{
  "train_examples": 195000,
  "decoder_norm": "rmsnorm",
  "decoder_head_dim": 16,
  "decoder_positions": "rope",
  "decoder_cross_attention_every": 2,
  "eps": 1e-08,
  "grad_clip": 5.0
}
Rows from block 4 of the image encoder of a small image captioner, named by matrix and row number. Rows with one number belong to one channel. Each number is 500 + 25 x the weight over its row's rms, rounded and kept within 0 to 999. All counts start at 0. Numbers have three digits each.
Before each channel's rows are labels from the 100 images, of 14848, where the channel reaches its highest value: "top examples" is what is common among them. Only what is clearly more common there than usual is listed. The data: rendered made-up planets.
# c3: 3x3 conv, stride 2 (encoder.blocks.4.c3.weight, 96x64x3x3, each kernel summed), inputs 0-63
# c1: pointwise conv, stride 2 (encoder.blocks.4.c1.weight, 96x64x1x1), inputs 0-63

top examples: polar caps; gibbous
c3.86:487493507537505519507497487502507468513499488500484448482576460491512501500478485446508516489488480483515451455470463488553525474470531515495490463498500481519481526506467503461496478495478521
c1.86:500500526534467500457522462500468500500473516500473462524546525464500500500525534500479534500471458500500476463448500500500465500500525525544470500500500500545500526500451500465532500526475500

top examples: polar caps; cloud-covered world
c3.39:475506494494495451491502539505519453495490548475493506471460533480486479501499503490497452513502446497536455494483474534462510498502510472477500475477495464496486514490493506464461486452452484
c1.39:541500486514481500500486544518531500529500557500500500500500500460500500514500500500500516548500447470556500518500500527476500532530529500522500500500557474518475500470484527500442500461500454

top examples: polar caps; gibbous
c3.9:493492487498434479488460507533454491507517476514509496467540482481504433506483543502500489496504510503507506518462461504475494537466516500485488537502478487491499521503452496486566495502523534
c1.9:500461500500435475461526500533456473519541500470500500500543467500458456460500500500500469500500473500500500500500500527500540500500500500479500500500477477500500474444500470459548500500521540

top examples: lava world
c3.75:515495530490496497515482494514526500514485514472507510532509514524547509531545471486536514494495499492510501475552479547516528547526539552516548463529510463519509551520509508496506477527494518
c1.75:517500533500477551475551463519559529478500530500500500477483500500481523553500500500500500459500524483517460460543500500543548556530500475500500500500542457500500500500500500500500500500500500

top examples: crescent; cracked ice world
c3.1:525500497499499501520498446482481468498488498530498481525509494510511491478489501467474503497470497500507480510567496503508505478442580483543551516501504488479487501521544469469536470497474516
c1.1:532500500468500500500469463500500469467517500500500471500500482483480500470500462463464473516472523442500475500527544522532527454447543500500534462500540468500474500500500500500532478500533500

top examples: cracked ice world; gibbous
c3.73:537508476483522515474510481501529523519558483501510485498516474488467480472485507539469458508490510517498541550522465503465486531473516484503507542477478475484507494488472536554508544513470485
c1.73:500525500500547500500500500500500500500518476529500470475500500453500469434450500500500452480479526539500500500500500488456461528474500500500500500467500522500500522437500474511489543525455456

top examples: ocean world
c3.79:501539496538527535502542491554548504543518527508546509502531516514544499530518509502511509518546505505491493515522519497506513487480537516539538516516525485552501530538515535508512505513474499
c1.79:478482459500482460537500500500477452500500500500523517485500522522548524541522500461500547500474529522500476500500500521465526500500500500462500500500500458542477500554533500441500500529465524

top examples: cracked ice world
c3.55:483514457481524515536529534474495506487512506529500471507505512495521473505514475496475474505486481515485504469552530471475514512476520510502496497470521491505529529508482517509486478507406431
c1.55:507500522452484500536533474532546522500500500556523500528456545500500468474500500455460478500466500500500500466500500500500473520463500538553537523500500532500500500500500500500541459475500500

top examples: cloud-covered world
c3.35:496503516523476527488499516504509467502513526464513474488479512480497511507466511512484508504507459439543464446487435505539508468494486473513495525498465480465444513460494524480533502501489493
c1.35:517500500457522500500500500526500457461500500500480500500462500469500539531448500500448467482522500500524480460500442474527500474479458463500500536500500478473476474500454500500545500500500463

top examples: cloud-covered world; full
c3.28:559499477458482476456514497473485524495482461523482484507495484479495466489469494483450461504503507486495510495503458495442490495473494473496486520486473517442494497506495486477495563482530530
c1.28:553532474500476500469500522500500538500500500533500461500500462460500453473471500523459500522500500461525500500479473500460500500500475458520500540463464500440521500500500500500531550500500519

top examples: crescent; cloud-covered world; banded gas giant
c3.85:537437518488429479499489471496479507485492473503470486495490476487456476486491503496503480500487504489530497507511500490503469475495485479430484505495437514493503514494529515490479426485511515
c1.85:500440500477472500500500500514463472520500500500457474460515460472500500500500471500477442483500514470500500521478533500523500500453519466426500500500466500500514500480500530472500478452464520

top examples: polar caps; lava world
c3.48:517499489448499510487505499502496534528502485517532502507489477475468536476467496525489479487434495541495537511506488479473515541463484472472497526490478513504514494518520531537481526581491505
c1.48:500500471462500466500500500500500534532500500500500500480473461462500500500547500535500473500500534500462570500500537467484500532500500500500500569537538500540500477536500500543479461500500500

top examples: lava world
c3.25:542539490504477581485497456453515471505500521501512496515514514545524472484480496543489494513492508505484504519527473506496527494493545490529535533538484499534469506525516516537506478505480531
c1.25:500500500500500556500500500525500500477500557500500500500543544527500500500462500524472500532500500500455476500500527500500573462558500469500500531500500500500529465500533500539500500546544500

top examples: polar caps; gibbous
c3.92:490508513527505507467506461510465470523499504497500447512534469536519479522465472478490493518484493493534439479532471526519515475447539491508500501510504502509452500537489525480535492517457523
c1.92:500500500500468522500500462477500470520458524500500452520531479500521458483462500461525535500480465500464500454466519500538500500500542500534449500500534500500458519500473529474517527500471478

top examples: glowing rim; polar caps
c3.22:420500500521479480485500521511477480524532498482478498492546514493487515483522508479492500508515474529538510484460551518477504490506476477456494493485500503493547530502500520500451467511472437
c1.22:500500500500451467500526532478470500500500455464500442500500530480462467500500529500464500500520516476500467533500520500481525463478500518455524527500500468500500553536523470500500500536469458

top examples: polar caps; lava world
c3.59:581505496527513475488529522506511495538536495533519496498499504497538464505460511511485498506495469525531522511509461458455507496479531504501495525533504451476465526520492524494542475493495530
c1.59:500531500500465460500500544500483500500539500551500500500500500534500459500464500500500514542525500500537462500472500457464500500453523500500543500549549455500500536520467536500500500533500500

top examples: desert world
c3.63:536474525487474482548465485492456517479503470523507524495457475469464470479480526489511479492491510469527504505522514495488462518473511521455493490496463512496485487463510487486495431445515517
c1.63:500457500460500500538471456468500486500530500531535533500500463479443465516516500500476500500500500473541529500500500500500446500466521500500500476448500500500500476451466500500500443500530476

top examples: cloud-covered world; crescent
c3.52:517474500513542443517437449461484496480477520471499491495483518498467449486480481503484479499480459500504479525511482492463480518469517436495502459497500472514480470501529479495508496485499498
c1.52:500477526531500431555468500477500500500500477500500482478500500500472460500500466500500500466473500500500500544500500500442485472500560426500500500500500500500500467475500500525500459500527458

top examples: full; banded gas giant; cloud-covered world
c3.29:601500530522455532508483487511451506501491490507530498511515487511521523517486513491495501515543543500510495498519527471509489473492522469530503523537504512482479475510516496477495473489545546
c1.29:538500529465500500549500475500472500500472500531539477500500464500543487500500500500472547500547500473500519481500500476475482500500500500532479477548444536458500500535526500500500474500547546

top examples: ocean world
c3.65:516511505521496467500494533535494517510542459520514461529567483518533487510532488483514515505567513524527521489507530487514490466512488518509492464485521488520564505510530532489499537520514497
c1.65:553500460521500500500500515541500500473521500477500459532500500532500531500500500500500473500533500532551500536500537519523500439500533482500544500470485500524532522554480546467500519500500471

top examples: cloud-covered world; crescent
c3.44:536513533483457502493483490485521505518474506477485495480493488481450501485484509500477459494490488479553447508502458528535475485472531504483566482452496470452540496487510502492484489494496524
c1.44:534500500500466520520471500470500531470460500461518500520500500459519500500500500500500500455500516479535430474500500551519479500500549473530500449500466461500500526523548487500500468500477500

top examples: banded gas giant
c3.8:467507483457486458472504505507512519476496480504491514497492498467491508481543518496490491512516482498500507484513572562498445467530472479482488496478504549475562484496490470500472536500520496
c1.8:500500500500500500434500521530500545500500500500461500500472500468500500500500500528500500528500537500500530464500556500500481522550500481500531463466544554463538500500500425500500500500481500

top examples: desert world
c3.36:478522502491435507522437455488478510513498477458517530511497484502504481474500476495508498479522528472502472491479497474481478553444475482503488496496523475472458504453469484485493525502501537
c1.36:500543500500500500500500444500500548500500500457455500500527500470500500500500451516500471455529552500537500500469530471500500527511454500500455474500500541500450500500500500500500500551531527

top examples: ocean world; full; banded gas giant
c3.57:527491508487479468519469529540511528468509498509494528519477512499535520506548504497518521517514510515499505465508566562509495491533485532477512482509517518496543503538519468508490464494563512
c1.57:482500500479500500500500524500500553462500519536500564482455520530500500479528542500542542472500500480544500500500537500528500500500500500500457466477500539470546519525500464475500500500535531

top examples: polar caps; gibbous
c3.60:483501514553520525483509503523483486490474474521523486469560459459462504490487503487507497514480487530491508435464516484513536496488497520525481491506510508567510543489458528493499492517466502
c1.60:530528500544500449500474472500500500530500500462539500460500500500439460500500474456500500536471500500500500456500541458500475511500500500500500500500485472546500541455500532472500500458500500

top examples: cratered rock
c3.30:487505496456470498454500506477520535464449498508470523483428494460493509514503497503485485500510495458502495481464476533481498512499485492491522502479502516476501491458472464501509582472496498
c1.30:500500480457500524476525480500471500500457500536460536479444475500463500524500521500460527500500500469530500450463510523458500485474482500500500500479500500466500500464463446462500534500500474

top examples: ocean world
c3.43:567519490493466522525489508500497523485516495479490523532457484501515508505539492502548519499548536492458508523491495510489491495498488569487485484509526509498492492491483471491481522475566552
c1.43:529500500463527500500523474500536500475500500528500525500500485556500500534523500500548553518500551500455500500534486544469500500525500564500500500500500500500528500500525525478466527468536542

top examples: banded gas giant
c3.49:484487547520483538536521520505480463499501502509500488497524480499488535486519512515509513523478513496500503493492477479497499499497519519490549518512489500507450484498491506502483366483491497
c1.49:500500542500500557558500500535500500500500500500500500476570500500476500500500500500500500500500500465500500500476500500454525500534541500482538550500465529537446525500500529500458444500500500

top examples: cracked ice world
c3.18:501463501499539481512441436471452490482475498464500482498476511497499478478489467476492501491434483486502470519525483492483487477446521478483505462471471464500498509521499497480511500477465482
c1.18:472468500525500468500439471461460525523479455500473500526523500500521500475522472460500464479451475500500476518539477500528472500464518466500500514500500454471477500532500500500522478463500521

top examples: rings; cracked ice world
c3.70:416490464482477488516516519493545490510508509527537515474452515511498474517484501499510507480509478528494503460514522503503486503462489489521487490463497494512510522502512470498501485519429431
c1.70:500529500451442500500530500500475500483500500546500500466478466447470459500500465465500500500518500500521500500500535500500500500500521445500450526536500532451526500500458500475471516500500464

top examples: ocean world; banded gas giant
c3.23:478509527480501527542496493493481508461498467506510505506524488508456519489523535524503545516473500497503507492526585507576494453527472538503495509499484512510496487513501503524504448489490481
c1.23:459500473500538500500548500467473500500519500478500475500500500534500553527500547523500533500533500461467500500525500477559500450515473500538540500547500500500523500500500500554500500500540500

top examples: ocean world
c3.64:518488504487476479484500523504494467445522481513475515488500500502527504515544499471514569486534520492488488497470514513495503459521488562480516453468562508508482492483503481482471448509511514
c1.64:500500500466477485500500539500500471500533500537500500470500488500500500483538500453500557500536538537527466500457483558500500461458500500467523500465544500500531474500460500500464517528500500

top examples: cracked ice world
c3.42:505503457483515501535527502472493496522520500478509486482501493485420496493475488478500478492476485517517488503501503487502441510461521495557525495434476477495493503477497521508483549507437488
c1.42:500500454529475500500522545467500500500500520500524449440500500500444500500500464469500477484500476469452500464500533500500476459500500500522500527500481500531500475453500555535500500500461500

top examples: cloud-covered world; full
c3.95:610490504506468492488498518503456502511505473525496489502484482493496493493431517518493481511495515500517498509523480471498486486468479523506475520519509506528470465509527513502527496522539555
c1.95:556500539500521500500527485482451500500500462543500527500523465500500523456445500500454500532500467500500500478500500450500500500457459529500465480480521470500478484500500500500525472530543500

top examples: cracked ice world; crescent
c3.3:460511465487494540493488483494540493502495515490504472503522520574548507503537520488476507516490484515479474508532482489501511518471514480539520497513471491507509485602492493506525502500473498
c1.3:473500500477518540475468484500527500500474452500469451500500532500500469447537464465455500459511452500500517500500467500472500500430500500520500500500521500500465500500500500463500478466500475

top examples: lava world; banded gas giant
c3.0:482492528496495557494479484495540502492491517506482511463482441490481500498448567503497500482494495490504484494467421508511492479471456501498526508461469500477480491469494491472525485482481507
c1.0:536500500462466552471500500453525521500500465500463521466500500474500500454456500500436500500518500470500463500500453500500500453446500521524522500530500479500526500500500457500500500529500500

top examples: cloud-covered world; full
c3.21:576496493473483475461537522479492501487480469542451500513469497496527448490468498498467520527479487506507493496494465468451504486479487469461496519530478495481470482503519505477509513469519518
c1.21:532500524500469466480531537500500481482456500500461500531500500534525449500457500500500500500466525500500500477500500451447500449461522464500500500500461533500478500479500472455471500466500522

top examples: cloud-covered world
c3.84:526473495503455484492476486468485467495502469479469459468520496499501471462499498471483489497503482448505469498475462470489470476482476482485454513484497441473448500471496471470478519479474499
c1.84:539517500484469500500529466500500474485500481500453466460500484500500500464478500500500500500500500500534470481465500464458472500538454470476464536500479470500539543450500500548500500536500530

top examples: moons: three
c3.82:407500483457492482500509481500468511509506475505514496445510489490482522485504484492496489478499505524518497500513506526501480522470518488498486509439471483487538518510511501489479515511435434
c1.82:471520500500500541500500500544463500500531471523500500450500474460500500500500500500500500468500558500529469541500477500460500547500500500500456545500519500500521500454500500500537531550472454

top examples: ocean world; gibbous
c3.17:465486506538463501533510543506493494498504540492521510518549526521486512523483511495503503509524491510542482462444479483501502484489523507502500459541570451482485492489460516482510543491504514
c1.17:500500481547457500478500529500500523500500541470500543467546468500525500500471471500547500478500500515521459476468500500537531500542500500478534500535539500438500476500500500500541540500500500

top examples: polar caps; ocean world
c3.15:545530476511448489488532526500508487530527498488480521503507490495574504514500502497522509497543480532495530512460476471486560484462524512509500493497558480539476490511492511533492478521513513
c1.15:465543464500500466500477500465460532540530462480500500500500500500500500524500500500500500476500470530471540500500500477500500523500535457500461540471500478544541500500468465500456476455500464

top examples: cracked ice world
c3.33:501510473487489461428552520496517514485464500534483513489473505458503481509504505501457494510479483480522504471489487511447522512507496443500500523476500522480498488495472499507477536482501425
c1.33:500525478470458500440553500500500500500526500537475500500532500500500520481485528475500529543466481516500473458500500500500500475500531451470539500500520532500500500500500525533500500500466423

top examples: lava world
c3.5:485500471490536479438492496481516440502473509501492496527523495494541469492465518478468518498494471480496500473497480506477511447479554495519537478489542453495470494499508480464485527510466491
c1.5:548474536500530500500544541500500469500522500525533526533536500500536535531500483467500539500474500526524500500475500500500500457463562500526551500481500500500544500500525500452500500518500500

top examples: cloud-covered world
c3.80:589528495516489491513504501509520476466501483518515505537493511512452506485501455493500489478509503517508496499533529492518509470506522525549465498546542521542478474500507478476473463520535505
c1.80:526500500478463523500546524500551473473478450535500500537532500500500540500500460500534500500500500525500500473500480466500464467465532500535467500538500500529500500461520538500456500533486475

top examples: cloud-covered world; rings
c3.6:565536504530500507457481498499493484529535473498522465499540498505520502491472463496501481467502530504467483507486456465479490518439483479509451505508504475509492510505516507488482504565502533
c1.6:524536536472500500448500479462500500468479460518484500500540475525465500467500500473523500481527500500451478500500500500500550545500500456529500519500500521500475500479516545500460500548500544

top examples: ocean world; banded gas giant
c3.34:476504537477476474545533512525462529506552461533529493455516444504507538505498504487511498497530511530521489493487491499519461511490491542505476535485459516510558514526489498484491500525504518
c1.34:500500538522474530541500543556500500500521500529549524465522500468536500500500481500547526500500500484500468500500482540525523500500449537500500540478500545500500530500463522458500509500519528

top examples: ocean world
c3.12:517478489496473381440501545494502486518531509520473525512513524478493487502511511469494510506518495528536538492503511503486494488502497491491513509448541493486520492484481508485510473485487509
c1.12:500500534518475411500500526500500473536539500520459536513526525521459456531500500500500500500500534500500500500528527500500500445500500500500500500450500474500529455500500471465500471500537500

top examples: lava world; full
c3.40:513501511515498503469494512497535489500467543467475502503505520521557514528561482467499505517534511487516500455498480525487523507467540523553533447518526485498518537517509476482472473488488521
c1.40:531500525500532500500461500500550500500466476531500500500466500500500521500527500500535500500500514464500463500500500573500500521500500500500520435544523500500500565471480500461475543453500500

top examples: moons: three
c3.19:490488484496517516474504497522497462524470525526545484500500537497506539480502536480494493524468475503530492502512486512485531521468545551579561490488483484502498498500501529491526510504448497
c1.19:500479500500474500500500500500459454500500523472474500500500530538527500522457500500500529538522500460500468478500544500500469527500500541530481462546500500536456528536500464442468500500473500